config.toml
model = "image classifier"
norm = "layernorm"
layer_scale_init = 1.0
widths = [64, 128, 256]
optimizer = "soap"
shampoo_beta = 0.99
ema_decay = 0.99
lr_schedule = "linear"
Rows from block 8 of a small image classifier, named by matrix and row number. Rows with one number belong to one neuron. Each number is 50 + 10 x the weight over its row's rms, rounded and kept within 0 to 99. All counts start at 0. After the name is the row's rms in percent of the matrix's.
After each neuron's rows are labels from the 100 images, of 14848, where the neuron reaches its highest value: "strongest on" is what is common among them; "colour at peak" is the nearest of a few named colours to the mean colour under the peak. Only what is clearly more common there than usual is listed. The data: drawn small creatures on textured ground. In brackets: how many of the 100.
# fc1: MLP up (model.blocks.8.mlp.fc1.weight, 768x256), inputs 0-127
# fc2: MLP down (model.blocks.8.mlp.fc2.weight, 256x768, transposed), outputs 0-127

fc1.151 087:61 39 46 47 50 39 30 35 61 45 39 40 43 47 45 57 53 53 48 48 54 53 48 59 30 61 57 41 58 36 41 46 38 57 26 42 48 69 44 55 51 54 54 40 46 43 59 51 44 66 45 62 41 46 40 59 44 48 59 40 55 50 67 49 51 64 53 28 44 40 61 52 42 41 56 40 49 66 50 54 40 53 44 54 49 63 26 30 35 37 63 39 57 58 41 48 45 44 55 65 47 51 59 55 71 49 62 41 42 65 31 45 41 52 57 48 56 43 50 48 59 49 56 44 36 54 54 62
fc2.151 086:50 51 52 65 49 67 39 61 44 53 47 54 57 56 53 66 43 58 32 56 72 46 48 46 51 62 54 48 45 46 47 35 46 67 50 56 56 54 54 58 53 38 51 51 54 49 22 45 51 44 41 57 39 46 47 41 54 53 64 35 49 41 42 55 33 57 52 49 59 42 41 38 46 57 29 36 45 63 40 39 55 53 69 47 37 51 56 47 52 64 71 57 47 54 63 44 59 38 39 38 36 38 62 43 45 55 61 50 65 63 40 51 43 43 53 31 57 40 55 34 27 49 30 63 41 36 43 53
strongest on: plain (72)
colour at peak: brown (65)

fc1.134 081:62 56 61 39 43 64 35 52 56 43 36 55 51 68 49 49 49 50 46 47 49 52 54 49 40 63 70 62 39 37 52 39 59 36 50 31 43 42 41 66 43 42 45 62 45 32 36 58 53 62 51 55 36 47 57 38 40 48 40 70 51 60 51 26 49 33 34 61 62 51 55 54 40 36 52 31 42 35 42 42 45 47 45 46 61 56 49 50 56 40 58 56 58 60 66 57 72 58 50 38 55 40 49 57 60 62 66 41 34 51 58 52 80 45 36 55 44 46 47 61 66 62 64 51 36 57 43 42
fc2.134 081:58 70 57 44 61 58 46 40 42 52 66 55 59 59 36 50 60 41 45 71 50 59 40 56 59 37 46 52 71 75 47 56 48 56 58 53 49 48 36 45 56 45 46 62 46 39 58 57 39 44 52 46 44 57 46 46 36 54 68 31 50 47 58 62 39 34 47 66 57 50 48 44 60 57 42 70 44 49 49 60 38 41 58 46 68 50 47 53 43 41 59 41 46 46 57 65 46 47 62 68 44 44 25 28 41 51 56 54 52 45 40 48 31 47 52 55 57 53 44 44 55 43 70 65 60 56 38 56
strongest on: striped (97); butterfly (25)
colour at peak: grey (61)

fc1.421 097:74 47 54 55 63 56 39 53 44 39 48 52 59 54 43 65 67 45 49 53 57 40 51 55 57 51 60 41 40 46 44 60 70 43 50 68 48 49 54 63 59 43 56 58 47 56 58 58 60 33 46 57 37 57 48 48 49 47 28 34 39 32 62 49 56 46 63 32 45 42 50 47 62 49 51 60 59 51 45 46 48 44 37 55 59 42 63 49 52 42 38 51 37 46 47 49 51 61 56 64 40 49 56 39 49 50 55 62 66 66 45 66 47 62 52 63 59 51 49 40 62 66 60 49 47 31 48 53
fc2.421 094:50 53 57 50 43 46 56 50 40 35 54 68 42 59 47 43 53 55 58 59 50 33 38 63 55 54 49 57 41 32 54 47 62 41 44 57 54 58 56 53 47 50 25 44 39 53 50 46 31 53 54 63 59 55 53 59 61 55 49 56 35 46 27 33 56 40 42 50 47 45 54 44 58 42 54 29 50 47 67 42 49 55 62 52 47 50 55 55 45 42 46 45 56 40 43 63 42 35 33 40 64 32 53 50 59 47 49 52 34 68 60 66 40 49 34 46 62 51 45 58 54 54 47 38 36 56 54 50
strongest on: marbled (95); butterfly (33)
colour at peak: grey (56)

fc1.524 100:63 51 28 50 64 60 55 54 61 55 58 29 48 39 56 44 56 59 66 52 43 54 34 61 49 68 52 55 49 58 50 47 48 51 73 58 49 56 42 47 51 35 46 31 57 33 45 57 56 46 41 51 46 46 40 72 37 52 42 54 38 42 24 59 51 40 36 48 52 42 43 41 56 42 45 47 26 50 60 64 40 74 36 42 38 48 40 59 57 49 37 54 47 55 50 48 52 51 61 44 49 57 38 62 58 54 43 57 60 54 55 48 42 57 42 40 44 66 35 53 42 60 44 39 49 29 58 53
fc2.524 103:63 54 50 36 49 48 42 67 58 39 61 58 32 60 48 34 65 61 28 56 43 59 44 53 54 53 40 44 67 35 55 46 59 60 59 68 49 56 70 57 41 53 36 51 63 55 54 46 52 52 48 62 63 55 52 51 41 27 55 76 46 52 41 63 37 51 48 65 36 53 53 49 42 54 48 50 50 67 39 50 61 63 38 52 56 53 43 49 52 55 48 48 46 53 47 33 65 58 79 44 64 43 67 48 48 41 46 38 60 40 66 55 55 55 58 27 68 28 50 53 49 38 46 45 47 39 48 58
strongest on: plain (100)
colour at peak: grey (56)

fc1.760 096:40 50 49 31 51 41 38 44 43 58 56 57 50 53 48 60 58 45 44 66 37 58 35 53 44 41 75 44 31 42 60 70 38 50 41 50 43 23 42 60 44 43 54 54 53 44 47 45 37 54 49 45 57 61 48 41 50 46 47 54 50 67 50 48 50 50 51 69 51 66 67 63 33 34 69 47 56 41 45 59 53 42 42 47 38 71 31 59 45 60 55 41 43 48 47 58 50 45 44 52 34 48 38 41 58 53 54 57 35 45 59 51 51 57 49 45 42 66 53 45 52 39 46 53 54 41 48 51
fc2.760 099:46 61 50 64 52 49 63 62 54 40 47 31 45 47 40 48 51 57 50 45 60 52 48 55 38 55 29 40 68 60 47 41 47 45 66 31 35 77 68 61 40 48 50 47 45 48 55 50 56 52 48 53 41 49 40 42 65 45 48 56 46 45 46 44 52 56 65 46 45 54 49 54 63 69 40 51 62 46 47 40 60 47 52 33 40 35 41 36 36 50 43 53 62 53 50 42 68 52 53 48 41 73 64 49 42 61 55 62 46 55 36 64 42 42 36 61 48 57 52 62 50 66 37 44 58 68 68 56
strongest on: striped (92)
colour at peak: grey (55)

fc1.129 097:32 44 53 50 47 57 49 41 32 46 60 52 53 60 66 56 52 47 40 42 58 56 64 50 56 60 47 49 40 57 40 47 49 51 50 46 56 41 47 50 50 49 41 58 35 47 35 48 39 60 41 48 57 55 52 32 68 44 49 51 59 57 63 51 36 53 46 36 53 40 61 55 44 43 53 61 50 42 27 38 60 37 46 54 50 44 47 69 33 56 64 52 51 70 59 41 55 60 64 58 64 47 43 56 52 69 62 54 59 20 65 42 44 69 56 62 45 65 61 46 51 59 40 54 81 52 52 59
fc2.129 097:46 65 49 48 51 33 32 47 54 48 35 54 58 47 48 52 29 43 48 53 52 42 43 60 32 38 37 62 56 65 55 67 67 68 23 53 61 71 46 42 58 63 44 54 31 46 46 53 32 42 42 36 64 48 29 50 42 51 61 58 53 45 39 51 62 64 62 40 53 53 45 51 61 57 51 62 41 43 43 57 54 47 51 56 57 47 54 52 52 46 41 42 59 34 65 54 73 44 65 64 52 42 33 53 63 48 42 52 50 55 40 59 47 57 50 67 25 37 48 59 52 47 58 59 46 51 68 54
strongest on: dotted (87)
colour at peak: brown (61)

fc1.72 098:49 32 43 42 44 44 36 45 63 43 51 45 56 67 45 49 41 48 48 50 56 40 35 46 52 42 57 47 54 47 67 58 58 68 50 49 47 57 53 40 59 65 66 44 50 43 46 51 41 69 58 43 40 51 60 78 49 60 51 49 59 35 51 40 57 46 58 56 41 67 40 68 37 69 51 39 51 55 59 51 39 48 61 47 43 49 50 60 44 35 47 48 47 47 56 71 51 31 44 41 59 43 56 45 54 40 52 33 53 60 56 56 58 57 53 50 70 37 54 49 63 38 47 56 53 48 58 53
fc2.72 095:57 56 59 41 52 58 64 42 39 34 49 51 31 49 58 60 63 36 61 53 54 30 43 56 51 41 73 45 49 49 53 62 50 49 41 40 52 49 51 39 76 48 43 57 70 35 33 42 49 53 46 63 53 69 45 68 40 60 61 49 61 51 42 61 54 41 34 49 64 60 58 56 56 46 49 33 42 65 55 46 50 50 60 47 51 51 41 46 59 58 57 35 53 53 70 52 29 54 71 47 54 51 31 51 19 52 65 31 43 60 50 57 64 66 53 41 47 57 52 42 53 54 44 41 51 31 54 49
strongest on: plain (100)
colour at peak: brown (62)

fc1.251 100:51 42 60 32 41 65 36 54 54 63 56 38 50 41 58 49 39 53 28 48 45 49 41 54 47 57 70 38 37 61 49 59 50 23 54 48 59 42 62 44 50 34 69 70 60 57 62 44 64 42 47 52 41 45 52 42 54 34 51 69 49 54 53 48 40 45 40 67 68 41 61 51 48 56 66 75 34 35 40 63 33 47 38 40 49 49 30 64 61 59 45 62 42 43 64 66 45 35 18 38 54 49 53 61 44 48 70 68 53 53 48 46 26 48 47 39 46 55 50 45 62 45 48 53 34 48 59 62
fc2.251 114:70 49 62 55 58 60 68 52 36 53 61 42 47 42 44 46 42 27 48 34 53 51 34 37 57 52 50 48 59 43 51 61 47 41 68 46 51 57 46 41 37 49 45 36 59 44 40 43 37 64 38 47 45 54 48 49 62 60 43 57 44 44 53 52 53 58 61 64 36 52 54 79 46 51 54 51 37 45 50 45 62 43 53 54 43 68 57 48 33 47 55 65 60 38 41 34 53 55 69 56 40 67 48 63 54 49 50 22 47 57 53 62 56 34 53 55 59 52 81 57 47 58 32 59 50 40 52 51
strongest on: striped (94)
colour at peak: brown (61)

fc1.695 089:55 39 35 51 51 56 58 52 47 60 45 68 50 74 58 43 49 50 46 63 48 56 51 45 44 49 42 42 51 60 58 46 58 46 35 51 69 52 65 70 48 48 53 41 52 78 39 51 56 47 65 50 55 38 51 34 64 56 46 52 42 29 34 42 49 47 58 62 58 74 64 56 51 41 56 57 58 38 72 40 43 43 48 55 56 56 60 57 48 66 46 41 46 55 60 75 43 51 53 36 53 57 39 36 46 56 56 59 65 55 67 43 47 47 50 33 48 28 59 66 38 57 45 50 30 57 22 33
fc2.695 089:44 68 59 56 55 49 59 41 51 46 62 74 43 50 41 56 58 50 60 37 50 30 41 37 48 37 44 69 51 46 38 34 65 51 52 56 45 69 55 36 60 51 55 59 51 36 48 56 49 49 35 66 35 52 59 60 59 53 54 54 55 79 54 56 48 33 47 45 53 36 49 56 56 39 34 48 55 35 47 52 52 50 32 47 45 34 65 68 54 45 60 43 65 51 40 58 33 50 54 63 41 44 42 52 51 44 36 48 46 47 58 55 66 49 43 59 59 51 73 60 67 39 49 72 39 33 73 63
strongest on: striped (79); snail (35); black (31)
colour at peak: grey (57)

fc1.239 092:50 54 53 56 34 45 59 45 47 53 41 68 58 55 63 26 60 63 48 55 32 55 36 41 46 42 52 60 56 60 57 46 59 55 48 55 42 60 70 45 67 55 40 50 70 45 54 46 59 46 67 43 41 59 51 31 49 57 64 47 33 60 33 54 39 30 28 45 49 60 55 40 63 51 62 69 49 45 51 50 51 40 67 39 48 23 52 71 33 46 45 58 59 36 38 59 58 41 53 41 44 41 39 57 45 52 42 54 50 53 62 54 65 65 46 37 41 66 51 46 61 60 68 47 62 50 54 52
fc2.239 082:60 48 53 42 49 49 52 54 36 44 32 57 33 43 67 51 43 45 35 62 66 56 65 46 57 50 42 47 56 51 53 63 42 37 55 37 53 48 33 68 56 60 68 57 36 60 41 60 50 68 45 37 80 43 61 70 25 41 50 43 55 58 51 45 51 50 63 56 41 53 60 56 47 46 50 51 52 54 31 54 48 69 44 43 38 53 42 36 63 40 73 40 45 29 40 40 41 47 48 49 67 46 55 45 25 50 47 33 42 62 35 35 60 51 32 62 52 56 41 35 59 35 50 54 62 54 41 50
strongest on: plain (100); black (41)
colour at peak: pink (36); white (25)

fc1.369 107:54 44 57 42 56 53 41 55 42 57 56 48 38 69 44 51 64 50 63 37 48 51 35 44 46 75 53 58 48 32 36 61 44 50 43 46 34 51 58 54 40 43 42 56 65 46 55 54 36 38 38 71 61 49 63 62 59 32 32 51 63 53 55 43 48 53 50 61 61 43 51 46 62 45 48 37 49 44 54 49 46 41 39 75 47 47 47 49 65 49 64 45 53 55 52 40 55 33 70 37 48 48 52 52 45 53 55 67 56 66 40 63 44 43 36 42 40 55 38 45 57 57 59 51 43 27 50 48
fc2.369 106:30 57 35 46 65 54 46 46 41 64 50 70 45 69 43 46 47 37 62 42 46 43 52 32 48 46 50 41 79 31 47 45 53 46 50 34 42 42 52 55 53 47 37 45 57 69 51 49 50 56 39 33 56 50 42 57 62 41 48 44 42 52 61 59 33 54 44 45 56 57 59 55 50 52 57 53 39 47 48 24 55 71 33 48 54 50 43 36 49 57 38 45 55 54 40 42 51 70 27 63 57 44 61 57 42 41 59 52 56 44 53 52 73 75 46 31 67 55 53 56 58 38 74 23 59 73 43 68
strongest on: plain (69); black (33); white (27)
colour at peak: grey (55)

fc1.122 106:33 55 57 69 54 44 60 56 47 47 45 45 35 48 57 49 54 44 63 54 44 48 62 59 57 55 59 36 54 51 56 59 44 42 63 33 62 56 78 55 47 60 44 59 31 64 82 46 55 56 45 35 47 69 50 56 46 36 54 67 39 55 75 49 51 55 50 72 67 61 68 43 44 41 43 52 48 42 28 44 75 41 52 45 53 60 70 40 57 48 67 45 44 58 60 56 53 50 61 54 51 36 53 62 47 44 41 46 51 41 47 47 62 46 51 38 46 56 49 60 63 56 50 47 56 64 44 40
fc2.122 107:43 53 57 39 29 58 40 54 55 47 41 49 49 49 49 69 42 49 51 31 47 41 47 64 59 47 52 48 39 59 64 49 43 58 37 54 55 32 41 54 57 32 54 47 28 49 42 45 47 53 65 38 47 55 55 52 49 47 74 45 40 32 38 29 58 44 59 42 61 56 45 70 51 52 58 58 63 61 64 72 37 62 53 40 55 66 38 55 51 67 45 58 65 46 47 33 48 41 50 43 39 40 48 46 49 58 43 53 33 43 37 63 47 49 53 64 49 36 61 47 53 52 53 65 40 69 54 53
strongest on: scaly (93); black (49)
colour at peak: grey (58)

fc1.183 087:64 39 46 47 38 52 32 56 61 44 41 49 47 31 48 53 57 48 44 32 27 53 52 51 53 55 53 40 28 49 45 52 44 41 53 39 40 53 57 45 43 62 60 57 44 65 44 71 44 52 76 56 55 47 60 69 63 54 47 57 49 54 51 50 59 44 46 49 54 40 48 55 64 57 37 62 44 47 54 69 60 49 56 42 45 44 52 49 57 49 28 50 51 59 62 53 56 59 57 39 50 52 68 25 60 53 45 28 48 61 57 60 52 55 55 51 63 41 59 50 56 39 53 42 68 60 64 74
fc2.183 092:26 50 71 61 50 42 61 60 61 52 61 59 47 59 57 45 44 56 59 56 62 57 62 39 58 53 55 53 53 62 47 48 47 47 55 44 58 44 70 47 40 53 50 52 41 44 49 44 42 38 41 67 56 46 55 48 38 53 61 74 61 47 52 51 54 62 54 63 41 53 48 64 31 28 55 60 44 39 29 43 35 40 40 38 59 53 29 36 69 37 45 52 61 50 54 40 40 32 37 42 45 64 42 60 56 54 65 49 55 40 54 51 38 36 62 54 31 34 48 48 35 61 38 50 46 50 42 46
strongest on: spotted (100); butterfly (29)
colour at peak: grey (70)

fc1.435 121:36 56 57 53 52 61 52 73 38 45 44 43 50 49 46 61 35 44 59 55 61 43 41 60 53 40 46 58 66 57 58 58 55 53 46 62 59 67 53 48 53 35 48 42 48 61 56 44 59 49 61 49 53 46 55 67 58 49 39 24 33 44 55 49 56 43 58 53 43 44 48 51 60 55 49 44 53 55 43 52 51 43 45 48 17 74 61 49 49 55 57 38 52 59 46 54 62 38 58 66 41 62 30 49 35 51 63 54 66 66 58 54 56 56 42 50 56 44 60 53 49 48 41 49 60 52 39 43
fc2.435 114:66 48 42 61 30 59 46 43 43 47 54 68 52 52 55 50 41 51 48 54 49 47 54 53 49 65 62 57 48 55 35 50 48 45 33 27 41 38 58 60 50 68 54 49 42 35 58 59 33 40 40 51 59 55 57 69 51 57 61 48 51 58 44 58 62 35 32 40 59 54 42 63 57 70 55 44 42 33 52 57 42 47 48 45 59 38 46 40 45 48 58 51 50 57 54 44 59 33 45 50 48 54 43 45 40 50 38 50 41 24 60 54 52 63 71 41 60 46 54 42 56 52 53 53 24 22 63 62
strongest on: striped (100); turtle (27)
colour at peak: grey (63)

fc1.221 107:62 56 50 66 47 43 40 35 51 44 51 62 39 48 46 47 37 57 44 58 47 47 48 44 50 59 28 63 47 58 57 67 65 47 54 52 70 70 35 58 54 42 40 48 24 67 45 57 48 28 49 39 41 52 46 50 50 36 53 38 62 44 61 70 56 49 49 57 53 57 33 46 42 36 59 58 47 35 60 43 76 34 42 31 43 52 61 55 50 63 47 32 56 56 50 45 51 51 55 36 60 63 53 31 47 49 62 64 65 44 36 65 59 57 47 43 46 45 61 70 38 51 51 50 52 42 77 53
fc2.221 103:62 31 66 47 38 52 61 39 50 69 61 46 34 37 46 50 41 43 68 63 43 61 43 58 49 47 60 35 55 55 43 27 49 40 56 61 43 45 50 57 33 47 44 29 41 54 38 46 55 54 52 43 65 57 43 64 63 53 51 52 61 57 54 52 37 26 41 57 49 41 49 59 46 53 49 53 39 54 59 55 42 50 39 51 54 43 55 45 39 57 39 54 34 56 57 79 51 39 47 40 49 46 42 33 56 52 50 63 42 33 55 38 45 41 63 44 50 65 54 47 47 60 62 62 35 58 52 56
strongest on: dotted (57); grey (44); snake (27)
colour at peak: brown (69)

fc1.367 092:52 56 45 53 57 69 36 49 42 54 50 51 66 46 52 52 55 51 39 52 63 36 53 40 54 45 51 71 54 46 35 28 58 63 42 44 34 41 66 50 36 57 45 30 55 41 48 46 57 43 52 45 41 54 55 36 51 55 62 33 62 55 68 58 61 68 47 51 64 52 35 56 52 44 69 41 59 46 43 50 48 35 43 48 56 50 42 55 49 63 50 48 47 51 59 58 55 55 77 32 60 54 50 52 53 56 53 69 79 59 60 52 48 49 37 57 43 52 37 59 42 50 50 49 54 63 64 42
fc2.367 088:39 58 55 50 54 60 64 67 57 64 53 52 34 53 39 40 60 51 55 55 44 42 42 36 56 72 59 47 69 49 44 38 43 41 63 45 38 55 57 50 51 49 27 48 43 46 54 41 42 34 44 50 47 41 41 49 46 45 68 56 72 53 58 59 38 69 56 46 60 51 79 39 56 43 50 55 43 59 53 38 48 48 56 45 49 60 60 40 45 31 58 64 52 58 52 59 54 35 54 59 17 53 78 43 50 56 63 53 53 50 48 42 64 55 47 32 49 32 38 36 65 31 57 38 57 53 58 52
strongest on: spotted (100); turtle (26)
colour at peak: pink (35)

fc1.461 080:49 49 41 61 70 54 43 43 42 64 57 53 62 66 42 69 49 40 59 43 61 61 55 61 49 52 29 61 51 36 56 51 53 51 55 48 27 51 44 53 52 48 47 61 63 45 50 49 37 34 55 37 31 35 46 40 52 37 40 52 49 51 52 52 51 44 49 46 53 33 42 48 49 47 49 49 45 77 38 74 62 43 62 50 54 61 45 43 32 63 46 59 47 44 47 47 53 47 54 69 56 47 63 40 55 26 35 71 45 58 52 55 40 57 60 53 46 45 53 38 50 53 56 62 63 64 49 36
fc2.461 078:58 49 54 63 40 55 39 54 25 39 49 46 50 53 50 40 46 49 38 34 29 41 51 56 72 35 47 39 40 41 52 50 56 38 40 47 58 57 46 39 68 57 27 49 54 45 52 48 51 53 53 40 40 56 62 64 35 24 57 40 44 54 36 57 57 51 53 58 64 50 62 51 56 63 52 54 45 42 29 53 52 59 64 46 63 64 53 59 43 45 51 63 33 58 55 61 59 44 43 55 55 68 52 48 54 44 40 31 63 60 68 56 53 64 63 42 61 43 52 47 48 67 41 61 45 49 57 47
strongest on: striped (97); large (53)
colour at peak: grey (56)

fc1.103 083:60 52 68 67 36 72 36 39 51 49 45 58 70 64 58 51 54 54 44 59 44 65 46 61 48 37 53 57 58 37 53 45 42 51 37 50 51 41 41 43 36 63 51 67 46 48 62 46 54 60 51 32 52 53 60 56 60 49 41 62 38 28 79 65 62 60 48 48 65 34 49 56 42 60 39 61 58 39 27 51 50 52 49 52 52 21 64 52 55 55 41 53 53 56 58 49 61 46 44 45 46 48 51 70 44 55 42 52 52 60 47 66 51 59 62 50 48 64 53 59 39 77 48 27 54 63 38 42
fc2.103 082:40 52 40 50 49 44 45 70 55 51 64 44 48 61 48 40 43 52 37 45 35 41 55 53 46 63 45 54 58 50 50 53 44 35 58 41 43 47 38 51 62 59 40 43 63 53 47 43 50 61 54 51 51 47 41 47 45 48 58 66 63 41 39 54 46 66 61 51 51 46 50 41 53 51 42 50 51 32 46 51 37 47 64 33 45 39 22 34 39 44 31 59 49 49 61 65 44 38 46 42 44 44 64 39 51 46 35 67 48 62 50 51 51 46 41 71 35 55 44 49 41 50 72 69 43 51 56 38
strongest on: plain (81)
colour at peak: grey (67)

fc1.114 097:48 65 29 41 38 66 60 56 64 40 42 66 44 58 51 41 57 35 44 38 62 37 36 62 45 33 34 48 60 45 69 49 35 45 55 44 46 63 40 45 64 44 61 43 33 51 49 40 49 51 51 62 46 53 46 44 36 61 26 45 49 70 41 41 54 45 53 39 44 55 55 38 61 54 72 53 38 34 51 72 51 57 44 59 54 31 55 29 43 72 58 53 34 57 51 43 53 68 57 45 42 37 49 56 62 34 49 48 51 48 47 42 43 68 47 64 52 58 47 66 46 46 42 58 53 60 62 45
fc2.114 089:47 55 44 60 57 51 41 53 59 69 36 44 59 35 42 57 47 59 30 53 46 49 60 53 50 60 57 60 57 61 40 60 27 55 47 54 66 48 53 45 59 51 50 59 62 81 40 66 40 37 70 36 46 55 63 40 63 48 66 54 42 43 51 41 22 53 43 47 57 36 53 45 44 43 43 59 61 56 64 38 43 47 52 27 51 76 60 51 51 61 44 60 58 34 56 46 58 52 51 46 44 67 50 39 54 55 40 45 45 56 42 50 44 50 27 46 49 46 45 56 56 59 36 45 48 61 41 55
strongest on: plain (100); snail (28)
colour at peak: grey (57)

fc1.26 097:46 39 44 41 48 42 57 32 59 55 60 47 43 37 36 62 50 61 43 26 42 52 41 69 35 49 62 40 50 45 67 50 40 37 55 47 55 40 57 48 63 57 65 63 45 63 39 50 36 50 44 42 42 47 60 51 43 47 46 48 56 53 70 48 49 51 26 42 49 42 51 69 51 45 62 43 53 46 57 36 35 70 54 60 41 64 60 40 35 66 46 54 48 40 53 64 57 48 52 44 50 39 47 50 53 45 38 50 56 40 61 51 39 52 43 70 43 49 42 49 46 60 51 66 72 48 44 56
fc2.26 102:39 64 33 49 55 45 50 52 50 35 52 43 56 51 55 38 52 56 51 52 40 54 68 52 53 58 47 62 54 46 51 53 52 57 39 46 58 63 49 38 54 63 47 51 48 37 55 48 60 57 45 44 52 51 25 37 45 56 59 51 30 51 30 55 64 49 54 41 53 49 50 40 49 50 43 54 47 36 49 38 44 31 49 36 46 41 63 57 61 33 57 45 56 39 58 54 65 47 34 56 59 60 56 42 37 51 46 41 45 36 56 48 61 68 37 52 56 53 44 47 25 40 57 39 60 55 51 46
strongest on: spotted (81); large (58)
colour at peak: grey (56)

fc1.702 090:55 59 55 43 46 46 62 43 51 47 38 53 49 43 65 54 51 61 42 51 58 40 65 64 58 53 46 33 52 44 31 65 48 51 60 52 47 68 32 32 39 42 71 37 46 40 66 60 60 44 55 59 33 42 47 54 62 40 49 54 37 44 37 63 61 52 56 47 59 49 49 40 52 47 56 47 40 73 50 57 62 54 55 55 48 46 40 42 44 47 26 42 42 38 55 50 68 43 57 40 57 60 31 47 35 56 52 50 62 46 40 58 55 52 58 44 53 43 57 61 52 40 30 47 52 35 46 55
fc2.702 086:30 61 36 38 53 53 48 54 53 57 20 43 46 46 53 51 41 64 56 54 48 66 43 32 47 64 49 63 35 67 56 42 48 33 40 62 46 45 67 58 52 45 44 57 40 57 38 51 45 56 39 59 78 59 55 27 43 44 41 57 54 27 44 59 49 47 44 52 56 55 62 47 37 55 56 23 54 50 52 54 52 31 61 41 60 43 60 61 47 29 44 59 52 47 61 53 53 48 48 48 59 22 46 49 50 49 50 63 37 42 61 45 51 49 63 59 48 63 58 34 23 49 63 39 51 57 55 34
strongest on: marbled (82)
colour at peak: black (34)

fc1.694 075:54 60 51 48 49 49 67 37 49 34 52 55 60 60 58 56 29 44 52 53 43 61 65 52 41 52 39 47 46 50 61 50 49 38 37 47 34 55 62 46 56 56 52 61 69 51 45 47 50 53 40 52 61 48 52 48 65 70 41 50 56 45 57 58 46 31 37 44 44 48 41 52 49 57 60 58 76 51 46 41 48 45 33 39 66 40 52 28 47 46 57 58 53 43 57 51 35 59 52 38 53 50 40 57 55 40 50 46 47 63 54 32 41 52 53 63 36 58 55 48 43 51 66 46 69 50 54 50
fc2.694 087:64 67 51 68 36 46 53 44 32 58 54 59 54 59 41 46 48 51 45 43 60 49 69 38 34 40 47 44 53 37 33 60 42 51 58 52 41 53 62 53 48 26 35 46 67 36 40 54 63 51 46 61 64 64 54 46 53 56 50 39 25 44 64 50 51 53 43 37 51 55 77 40 38 43 39 46 47 32 29 43 43 47 55 50 53 59 47 66 32 62 43 35 61 63 47 52 50 33 42 68 59 37 66 38 58 41 56 37 60 37 54 52 63 40 45 57 44 59 42 58 53 54 56 33 58 54 45 46
strongest on: scaly (89)
colour at peak: brown (61)

fc1.543 096:44 56 55 70 56 73 57 45 56 49 55 44 50 64 46 57 47 33 49 42 48 61 44 58 45 71 45 46 49 32 44 53 45 47 58 36 19 44 51 50 64 40 53 79 48 32 46 42 43 50 36 47 51 60 48 64 44 52 43 40 60 55 56 46 60 48 58 43 35 55 46 38 49 34 47 29 54 57 46 43 44 43 45 57 51 39 50 38 42 67 36 45 56 52 29 55 48 41 49 51 57 39 47 38 56 39 70 70 51 44 44 68 55 54 60 56 65 54 56 43 36 38 63 66 45 53 50 55
fc2.543 099:46 41 38 54 40 44 57 59 52 65 54 40 44 54 36 57 62 48 56 30 33 57 52 45 29 36 71 47 65 46 58 34 44 48 49 48 60 49 40 58 28 26 57 35 50 55 65 38 44 44 42 51 62 55 57 40 32 40 54 50 51 61 48 43 40 53 39 44 63 32 56 47 68 27 70 50 57 58 53 60 53 56 50 48 57 43 61 49 65 30 45 48 52 55 53 57 52 54 35 45 34 53 60 60 62 57 73 62 52 50 48 39 48 48 40 57 42 52 49 60 72 50 60 46 41 31 50 52
strongest on: striped (100)
colour at peak: grey (64)